Weights of a small contrastive image-text model.
Training: nadamw at rate 0.0013, 8100 steps, batches of 512.
Rows from block 2 of the image encoder of a small contrastive image-text model, named by matrix and row number. Rows with one number belong to one channel. Each number is 500 + 50 x the weight over its row's rms, rounded and kept within 0 to 999. All counts start at 0. Numbers have three digits each.
After each channel's rows are labels from the 100 images, of 14848, where the channel reaches its highest value: "strongest on" is what is common among them; "patch colour" is the nearest of a few named colours to the mean colour under the peak. Only what is clearly more common there than usual is listed. The data: simulated telescope pictures of galaxies. In brackets: how many of the 100.
# convs0: first 3x3 conv, stride 2 (encoder.blocks.2.convs.0.weight, 144x96x3x3, each kernel summed), inputs 0-95
# convs1: second 3x3 conv (encoder.blocks.2.convs.1.weight, 144x144x3x3, transposed, each kernel summed), outputs 0-143

convs0.58:485534552558471484524551398566577565557495537506495514493561467454483497502503499543499582518715343523434523498547462573395529571554574385495459473489530497473528475539539466497466541504509510451502527521482535518567473513501539517440501516546550584594491551447503500497534504543506484492
convs1.58:552562481431598396545573491446550452602458500435545547507543540554443397477407555476486448581435462417500536571541456499519387524532501464484495494492497456468498478466538550516568511453486544468532426502482581531477492516542433474546548484510593485547489503539545513532364542484502405482461436394510555506443474354516500481486514440538539441468399510491488422641451459563506529514522488535561533497481531478514490501508462447450491
strongest on: many-armed spiral (60); winding: clockwise outward (50); winding: anticlockwise outward (41); barred spiral (29)
patch colour: grey (68); pink (25)

convs0.117:468469499545505488434509493454583486569490518481478383473505448509555496504479483463516465549585431462471434450555532410661458491434478467423474629617475441527528412528486598513485507461467534537463524447455501433519441533573477556473489429511522508490512484413518487570528545541577489483
convs1.117:465510547440488478459368510526531429470442452536505489492543522520495508521583494524464557553504409414466443478497487435578492502510485528544463525475440435533533418515520461456552535495496526461456445516435527517536559529517485326522505471555513508538497486447502494510424519516443412525482487324515479545484445405496399462400420424407413428478430480494514456517418484489509495504448507390511481407548509539526451464549480437426490
strongest on: ring galaxy (91); small (78); tilted (74)
patch colour: grey (84)

convs0.139:536442460464482469520448581432609485359492435491526483411405511395439368393435501471472471474518502602454466507467451512528492526492441681507582462520484491507522469480500553444475450481502481509483549493465462501566494504494464442504410429472524494505515521538472507526503524519533494520
convs1.139:507533504528495471541539427523488473520505488560507515520541469453449596581505488507463538481526542398485453533474419574416492447465578530440478457442458612645509550528459567537469546512557487584568408495457491527481482576552467550489494474516513485507530608535534516579556527543478519594509495570464480505484511391547461495435466523496534592515502500548483606503627596536526498496489602486525560445439534505479570577554486391563506
strongest on: edge-on disc (93); small (91)
patch colour: brown (89)

convs0.135:512465489525489443507499507525464470412484385485573458385473509376499362493498496456489484455430537552515480518468416506440500519492459520528596479510454519437489510455464453432502477558539533412430513415539487557462479440479481393514452411454517645511472440507544508447501476466505539449
convs1.135:576480484508639501547560520477460508600526519538550604519526461494498523564491482499484468510597526477504451476565491564525496471500543540485507525458457610551444616475536562518474485601580468609540499567468493514472479532568497580563527546542565469581490544555548424548605524522474467455472448576492509488491539524491481474406439552529514593450491547585526555644528568467513528506529538555578565488465551479486483551532462442577449
strongest on: bright star with spikes (53); two-armed spiral (50); tilted (48); winding: clockwise outward (40)
patch colour: grey (85)

convs0.15:511464498516479502513555378526579526479568476537555315488467580457388438530456482508535494515541510587481473475483491501477525492582690505573525465529493514438513526515482380501518458547547506466487574423519485558506491515436435479531478460527480515496488521412543541513512552504548480482
convs1.15:634471505454685433609528518494462474648491490502586614465506526489525452528506502461547592479471512483507533467520478392552486494481483488496511432484453436543464505495557556532542603546469563498541462513519472528500525488504469485540517461507574496524502533484571491468364497487440455624459438378416499486505373559559485507492484511502476517509553493508482465530435457450481466499460495562586584490438494468479491547472480512449509
strongest on: two-armed spiral (97); small (89); tilted (83); winding: clockwise outward (52)
patch colour: grey (76)

convs0.50:464491512528449465449487458501509447462504468519530439387445544384456399397446490498482456502468563595432476514481457457422449476443396591505608416456488521395492558447390433470500493540526497471454535460555476510493465510445490459499450483453485596485480430456534463442501482470504506462
convs1.50:601463501518577537492588582415484500588487521506584607456497449510505470576491456496519466515593573439498391442554514562513525485501535518482510529494429627521463563461575533489486479543567496571530498495522486529477512543549478687574540554520532432535481483575591490535604477516459514449536514530489421441380517491437464457457456512501519555516490519536532554548524561473508472562504522599544565465470564500504487547504474453581473
strongest on: bright star with spikes (83); irregular (48); barred spiral (34)
patch colour: grey (74)

convs0.118:502500555548534461469539492531492568382562533503561439475527520516532490561558504476532544500565499746529518451545564478496501505510562344552504553545425495568512460505539527468525426522507517439435518429519506537459494453479463479479537534486467547434434467427531517519531524551484482460
convs1.118:510464518377596560520544606474513500563467497531515551511531547503497436531445500528518470482521484469480547481613466414578458479576502524429454507439498427489484599485569539460527426603425466492534479518404480462476561446498436445589537438496573507595527433477569452509416518463485400439482495388524529541475418427521489512452485415496513448477486487417489423582394526564498489492457540528539514534445559456501466487535440442499488
strongest on: many-armed spiral (52); winding: anticlockwise outward (52); winding: clockwise outward (46); two-armed spiral (45)
patch colour: grey (58); pink (38)

convs0.2:545420494508463475475585470547546567538497544505556379473453529479482487553494507505518582524567505582454477519465508572358464549575672446546490424430491564538512503498484437465534446538581567515519521485584519521530518468604486517504525507465451481490477528547624498555524493525515531487
convs1.2:580554499454576515578535527507483503621605493501567552522465535475516539491483502454517524549475480616476512493575580416524479531550504471494508519548550397428514540498498553468566550597455514439575513550570526462522472442543545478500556496486580513521557522495563383408356490496510396415460434415510493518475481465515471518545575492514516405545532537396551427599458458449505507518447479536524493454573502522508481428488510565466480
strongest on: small (94); tilted (85); two-armed spiral (78); winding: anticlockwise outward (52)
patch colour: grey (85)

convs0.137:516449480518491484485477548449497469526500532470562450505494477558519517539498565587511500558509681224505531472478527507417476509517496482497584405512542537509570542482462479484481442477510445456511530496473526461540490490376504533505482460524487502487527425495505482486422490521469498536
convs1.137:554536501504460455560510527557488507424488491539425411505444512531519486461525507507480518447430472510486498368385486511499491532523452448548514491539456458397414382415487439557479563389502514569400518459532574534475450442468471427428520437502448530479568545467444435494456500460504471332467507563502500502453482476505508488488450487465490579485463510518517485332512535400484470430480431533469465452578407491492483475465496523502441
strongest on: noisy (64); ring galaxy (61); lensed arc (35)
patch colour: grey (51); brown (43)

convs0.104:471487482503400451485476541484488493498444456488461532480553462523557502567504475482509416494616556396639493449455471523422522453500491465505469386489485450577469505452553570488452470421410455448452454492450402458503521401453483450453549481504525473470410488508388475577466478490434467493
convs1.104:517541494544445541575475479443609520499440482492452470429506520497501370471487561461484508530496480533468477413461535495484446535473404562574503459609425421483523470430445473511534550432395528486453485447509535519427484514468513404463576532471507470486537482436526455528413471443451475437479465506433435491438411590495579458517555461506423448518549542501464432369447516350502491485451452516482486497512477513421497452429524523399469
strongest on: noisy (73); lensed arc (64); small (50); ring galaxy (36)
patch colour: grey (63); pink (36)

convs0.60:404445486470398436466508483471347461468432497469459577498432420459495524546537487485492536519634472435537484457494482502495495508429354407444472533504500448526474535475528559486481473459461459430461459526469478487490499434501516544424489465443502493484417535557398390547497544477470506467
convs1.60:523534515518400460504513526556510487422492503530449521464485542518533429375522524497465473558410424465460461471486516435514502541549392486587484491573480435419441383434492475500505534425462546432389480465487500551453458488431481394481540457525411420496530532465491484481471437471497550464454520455509427559469434503487525463428440444426444428453424508460475463379405519432528493495458451511383451407559445521462510481481473512466464
strongest on: ring galaxy (67); tilted (65); barred spiral (33)
patch colour: grey (77)

convs0.44:449555471468497474514447346489493443604470452474489520461496446440559519438500514491491547552542478519530486552494484474486492415454430556494535428409539505505531515471518393476492526525454531520602493525435444491582478557452509514512533422466588459548533404390461482389487465467385504474
convs1.44:551462488558453420460497489534464469494427470443433488511450485563556501413503487412465556510460512458500431480465558428435513546504440552475478548516513537414455372508515469494461515419514541547380520481522537577508559457493460441498475403540414406484509541454540482502494496533475495430469539471516535466507488469583495435464351447520449526462454523537461509389406485443508491474467405534426479497545455461455558531317487526478492
strongest on: edge-on disc (76); small (68)
patch colour: grey (86)

convs0.122:480433553508505509495545467485510480595493533517494531424579447466525526566509577520536544557660567384541472448469487472471470515481561376492467403416541484543503594480520435488476529522517411520538458518394475491540437471487549506496530380525567523544471452456493477512518447475440477445
convs1.122:457547483487494449513466475590485517482477472527481468459374512503566506372508473417521499514476483460554505387483496364538499520553425531519513515506481386369444408453476475540514545376509528477393488490476522518503469444461468487467506492547474466476522471531478440434420526514512445368447444371472490502482481482532496468460463465496459470488474454469506446433389447386510508480472408481458490469516406501559482488414517456475444
strongest on: ring galaxy (73); tilted (62); barred spiral (27)
patch colour: grey (72); pink (25)

convs0.92:504502506475499522509473672476504447561466471469471551476500473523530521496550526471529495550506396251515499474489483481365534490538471524482629388437495532567509484507511491470503494443481479487460472469464557484473524432508534504445528529478524549528465444447465453498464454511458554507
convs1.92:516500554483528476492514470459524491498529429500477422467406515498513461468491510401532505446456494558535499450435500456481541533503526532598511556511494486462480466381492492566487532431521468535522579494527522496449467519493570400377475495508434486425512509480478395513432470440529413336480431594478507492528425530464517544513534423477465487497550546446437524415496505363479434512472420491368461467506428516488511387421544564481445
strongest on: noisy (79); many stars (69); edge-on disc (50); lensed arc (35)
patch colour: brown (74)

convs0.121:529362540490516475545468481455548505556548476471501392442468595500491444469454490490493499590541536650495520466507504467498503479506580466537554563476443510424475532471508359449495497547553528512510506432520508550474447490450504501504504428432516584531472381386512559444546441457457548479
convs1.121:613522501455682415570560550505458479678565497529571589469464453530505517503456489478501590508515521512516414419509527458548484531500471458489525513471466454479421599521529525425449519594515509526459502549529473465519523547562511596593485501516548408526494468511550408459477503490471585456542511422467467537505530547508455545503516502471418461499484502465489512676433504444528467488489521557537507449510439517535490494497559471556481
strongest on: two-armed spiral (88); tilted (81); small (81); winding: clockwise outward (53)
patch colour: grey (65); pink (32)

convs0.69:527464483493490469468527471490525507546524492511549467446476616450424503456486512519497481489460526606456506478508467499470472509497450517514591486488497524347488531499378401491508454539578602504492565459549496545433469511516449421553450492525419588473479403419507461332485463480485480446
convs1.69:572541511528615507533572541478529496611481506561586557451483478500513516506482495473475425480518537472488339420541466572525480509507533508512458504515422579487435549453516523531463518544542517560539489523486506489464386553546436604566515554538514420541522502544588419549590480542450549428554574581483426501348472515502472475466468529519526576480524514537523519556566505459510472543483521562531575413471519510503469597409438458537475
strongest on: two-armed spiral (89); tilted (85); small (84); winding: clockwise outward (57)
patch colour: grey (73); pink (27)

convs0.136:515566523554428502495521733516583501421545505480514398478423467454436452459513551546493502497443467541422525488496501487448470551430414606485498524580490574447519534475521501472508406510507477463490527420524516513552447552474490493508481513472379555448493485512466514541555554520518526479
convs1.136:507535553484559424522539505516487498597489472565458480498536463463511524533429529509419468486527617455419490507546484559490462448498575562490460493437475474573437609452482541575534512597497427537578477581443567512457438569594468512513512499569607472543478558491499424544444498467518419405394405576481459523524547506557564496475463456508485546532444477544459528509574536453519523509405524498553612451455473466439475593523498472572462
strongest on: edge-on disc (99); small (88)
patch colour: brown (67)

convs0.72:501469478456503427468441565486467505481410364451520447409467458322496375508516451464473511466544480540430517480520470478545490560513506558526536428540489520508481493452511563474488548499531526434433540413527474517472467434508510487467396405475533490494525457390552519574545568541479474472
convs1.72:463509504549444541483503517469529516442520527475460470540621504434411523585546461581468542313485509415396580574438495528485471421506552531473514456435561525582536494543451526518470441499500514520584490473462527494531582535478508502479454521449451563485505497432411541535509462513526487559531472515496525477517519557494505514560521527499524523558516505504451533456542468555484469357523625368434492568456619454489482510581483447537576
strongest on: small (95); many stars (71); edge-on disc (38); star cluster (34)
patch colour: grey (91)

convs0.87:523458494498507447478549505487604557529497444487568463446498552540506477501498624486520511533528592518476485446483485545437576497569654383593445435510463474538455562459540429446463490518573521481486593452505459562479451467451497469543439395451463581495455448433518521530518475491474457431
convs1.87:614469495506579443613516450452505501578499449524558576526489550555526465434487524515515525550502441527534514517549525404453487534475469461546488526559519468477514546483570484480530546557481526472509516563528491470447489452539533423555574606538588534513479467540616451414464488468504512533560530449564435471541311537427603421579580468567523412603572514464485481506415524472505498517470516561516456542508506507463496397523509534467489
strongest on: bright star with spikes (70); two-armed spiral (27)
patch colour: white (55); grey (30)

convs0.123:486464491529511561485535455541554503439525525504567426456404557565471460445432519506451392479471457645386443502513502396539420558424440500414448524594501492395537506534481417445499459507453468491444485446524502515497526529586537531454504533498493469495485530431452488406497501540533485566
convs1.123:431554502632519392518519534519491488484464496573552483469501527477553491538434523487456483477543593487430417459500526507577530476526463507555486408517413426558429561476479585520472576578552508484501481578534565542481563493519452479558565455595556502564496563512569500512372492505463439570507471472549498474467543474545380564421391479515477435477488500474515432460461470464472559453483517475509607378487493473500433552444457425492465
strongest on: bright star with spikes (67); irregular (57); two-armed spiral (33)
patch colour: pink (57)